From a checkpoint of a small spectrogram enhancement model.
Model: log mel input, arch unet, norm groupnorm, activation silu, widths [64, 128, 192, 256].
Training: soap at rate 0.0022, 9500 steps, batches of 64.
Data: trained on single English command words and digits, spoken by a formant synthesiser in many voices, 7.8 epochs.
Rows from block 11 of a small spectrogram enhancement model, named by matrix and row number. Each number is 500 + 50 x the weight over its row's rms, rounded and kept within 0 to 999. All counts start at 0. Numbers have three digits each. After the name is the row's rms in percent of the matrix's.
After each channel's rows are labels from the 100 clips, of 14976, where the channel reaches its highest value: "strongest on" is what is common among them; "peak in band" is the frequency band that holds the peak. Only what is clearly more common there than usual is listed. The data: single English command words and digits, spoken by a formant synthesiser in many voices. In brackets: how many of the 100, against the usual share in percent.
# conv: 3x3 conv (model.decb.1.1.conv.weight, 128x128x3x3, standardized in use, each kernel summed), inputs 0-127

conv.26 106:519492536553543509622476537470547502492477548442541500437556528573480476603489457435606515444516450471480479486511532486391402495477450465428518549411403487441546459461496506506573502457497494616509488544496389552499441525557501501484535482436475500471457452439563498520481481536559553420587433621493448488515568505514580494398609556516513419503463491442469482464484601500540525482486
strongest on: clipping (40 vs 8.5); white noise (37 vs 12.7)
peak in band: 0 to 250 Hz (31 vs 12.5)

conv.3 104:530580517465576431560456494469506499526514489549564462530486525502490478449522484489520414530570540527448556550549495462494495453410495531505505437519420486449457539471571493676395495584501504512503493539500517524594518569561539429513323524504517574582555414414498425480464459512483506590466498454495484481457526442557460488506486449476572478439515511430587467435520534497431584515459
strongest on: thin (high-pass) (30 vs 12.2)
peak in band: 0 to 250 Hz (37 vs 12.5); 500 to 1000 Hz (31 vs 12.5)

conv.42 086:495567507548371580464415450409499601546511528533433499463553585485552439481516457479576509475484470486533468586541494466498482484476491465514501473570463491565509493386435505481500540528474447538579397532489551540599539438460527517425556506535581540473516469483567442409476475472482522480475401531484490528573543546476415549504559494546575503508575415483466506491464596361477491497436
strongest on: white noise (36 vs 12.7); clipping (28 vs 8.5)
peak in band: 500 to 1000 Hz (56 vs 12.5)

conv.47 080:437491483528460518600406526500371569441470539378449565556515477521538517465532419485480526471451494493506617606514444495545388520555508463483440372514508428519492474460575498434523556500394528479532453468486449499467500445527444592533446559455533436529519530603557492435473508498472504495497471533480477475554479483508583494544505535473509569566555439463497594537421481486484443582488
strongest on: white noise (54 vs 12.7); thin (high-pass) (49 vs 12.2); clipping (39 vs 8.5); pink noise (30 vs 13)
peak in band: 0 to 250 Hz (53 vs 12.5)

conv.36 107:503474517479500407438438521417468543453486488460510496495440516408457511553487452423458491510539390511541528489442520598480577467574572508447510484456499445524553540519471453432494522500465488487477604413516512544526494510573626485532516498400522469531528442543511511535535602412486545533558565561467506593420590501602548560508537559454608464426517477474504480523422564504474445418544
strongest on: clipping (77 vs 8.5); white noise (60 vs 12.7)
peak in band: 4000 to 8000 Hz (100 vs 25)

conv.33 107:441661452538470460598477620437406529567488477503517548534405566517467445431555456496474500543472490483531526496461552472446527599547474491516556516422478518491494525433565461460470475482466573410493460506529513535470543497545537503455502611508496395561437509496567466491461511489450518512424520511398503424604486517360452498561542525538415487560580480466496461496503473502468510531557
strongest on: mains hum (31 vs 12.8)
peak in band: 0 to 250 Hz (37 vs 12.5)

conv.103 104:459497567578515463467555469508527478574499450516585468452541621486507513537589510587505508508553444467554545561465566329523518423562479415596520486535529515490388520577446504488415476521542537485486498516439521527544511487455472428490592531572486471514449470501425400454492475478507516460554479498460510445503486544550504440570483464522475426587486564520528460413492426505615477566461
strongest on: thin (high-pass) (37 vs 12.2)
peak in band: 500 to 1000 Hz (48 vs 12.5)

conv.14 101:550515478508437497644501487473483516528486442510592508450609461599560437521534519472482547498547556479506486556499517481454570502468455516544534549479504484498492485477437410451395508507508475669554436507482461480549469443535490581552521443480426447552536497467499421445436430596502465504519434602490491446541502526426443535556625398550495454543506544476467521506556436440462469471492
strongest on: white noise (40 vs 12.7); thin (high-pass) (30 vs 12.2)
peak in band: 0 to 250 Hz (68 vs 12.5)

conv.6 110:395472515478491551402554512466521467556494524427569492486518484492506481511470518490590516471556492483412518506508364473539470453476520562440491558484477490550567415504541503585413519503504465401519515515501465459306444557531475439496508522535522541363460554493497537548504492496502456403521511540467545480445526494544530498545413474502574460542578577553554593473514553476509616453495
strongest on: clipping (62 vs 8.5); white noise (46 vs 12.7); /ɔ/ (25 vs 9.8)
peak in band: 4000 to 8000 Hz (93 vs 25)

conv.37 084:506502493616441497498492524485428554485474465463536512482539463606431454551534457534409521433449482440528443415434488556420469530451418512544471462512524594571483432446509521433477475466486485581490447501563515515444518538440511498475560469510479479534506471592541485474519452433471576454485481584542577542578452377522471530429623520588537503476575507512522573500569604447432513552545
strongest on: clipping (51 vs 8.5); pink noise (49 vs 13); white noise (41 vs 12.7)
peak in band: 4000 to 8000 Hz (98 vs 25)

conv.35 111:492476530562498396522461565448391506467439467592574500461539487563468540507461515429475487561520436522583556541480666533525463462503469438542554453494477514483480574484566468465516481515440475506500487513503500454473473546425638486539445543531492448537419565594478430463425456545499537456396542543495438405560440523467571478531452540535531509553491473514498568424588578541477478471490
strongest on: white noise (59 vs 12.7); clipping (47 vs 8.5); thin (high-pass) (45 vs 12.2)
peak in band: 4000 to 8000 Hz (53 vs 25); 0 to 250 Hz (33 vs 12.5)

conv.123 086:473536591500598488541457452491603547491485495597603479531508551462516593524496497558465568580540650532486522509550543494478504530421561509493528481498493504408424521436469476502453473536529443548518526561456513459542508452456486448461568466526459467576472470478445455396490459546572518497501488456448507536477450378412477470399576485472564474379500469525483530512472385507552552480552
strongest on: thin (high-pass) (33 vs 12.2)
peak in band: 0 to 250 Hz (39 vs 12.5)

conv.2 108:565470523561520480545495401530454502554541519462415518488542420478517469437579589634458375557517513483486526560489518507468432525438469562489516474492409437525528495442417490476379483552523503480460423474482421498532505531574555491545465439465416478542598481521528456475502522568512520473593492596518482444467490570501508512538602550602428441496472534560472418441493510519441544517457
strongest on: white noise (59 vs 12.7); thin (high-pass) (53 vs 12.2); clipping (41 vs 8.5)
peak in band: 0 to 250 Hz (52 vs 12.5)

conv.17 071:428555425478502555536416421499546567521456481518488539503446524495456546542489518474362443472573651507619483526453544527461498491464526575512493492496509521537496499487541532608448437550446510484504449487501500434517566562607538505508563452521414539559552468481561497505515450500514537488586501502486544477374442350434396537452532475494493471476470492552511414544490531466466435520461
strongest on: white noise (34 vs 12.7)
peak in band: 500 to 1000 Hz (40 vs 12.5)

conv.91 093:507481465496516610583519458486581498486478493579426492457537396492496496506404469453551512478489540534551485471508564553606503489504523444511501506494515497505547460522509512493577526522567499387484567473534392477643477440572426535497543550520535507446594474441483540402499528516526495518426497575538511510498496584416419440482533447460441397623486562493544548439436539428468461518461
strongest on: voice: child-like voice (65 vs 25.1)
peak in band: 500 to 1000 Hz (81 vs 12.5)

conv.80 108:499473455527421464391450523452579489545421464520570538547468415474508433496495513482489580573505491533590575567465554507484529460484558520475547483444541613485598574450482450502451471487475493610500465484456607532538426542525547491492518461598398454541404513538495493550493511553514429466519474615539423508453416490454494523508576467583512512579467456550469495510518451470523421505424
strongest on: voice: child-like voice (54 vs 25.1)
peak in band: 250 to 500 Hz (49 vs 6.2); 500 to 1000 Hz (39 vs 12.5)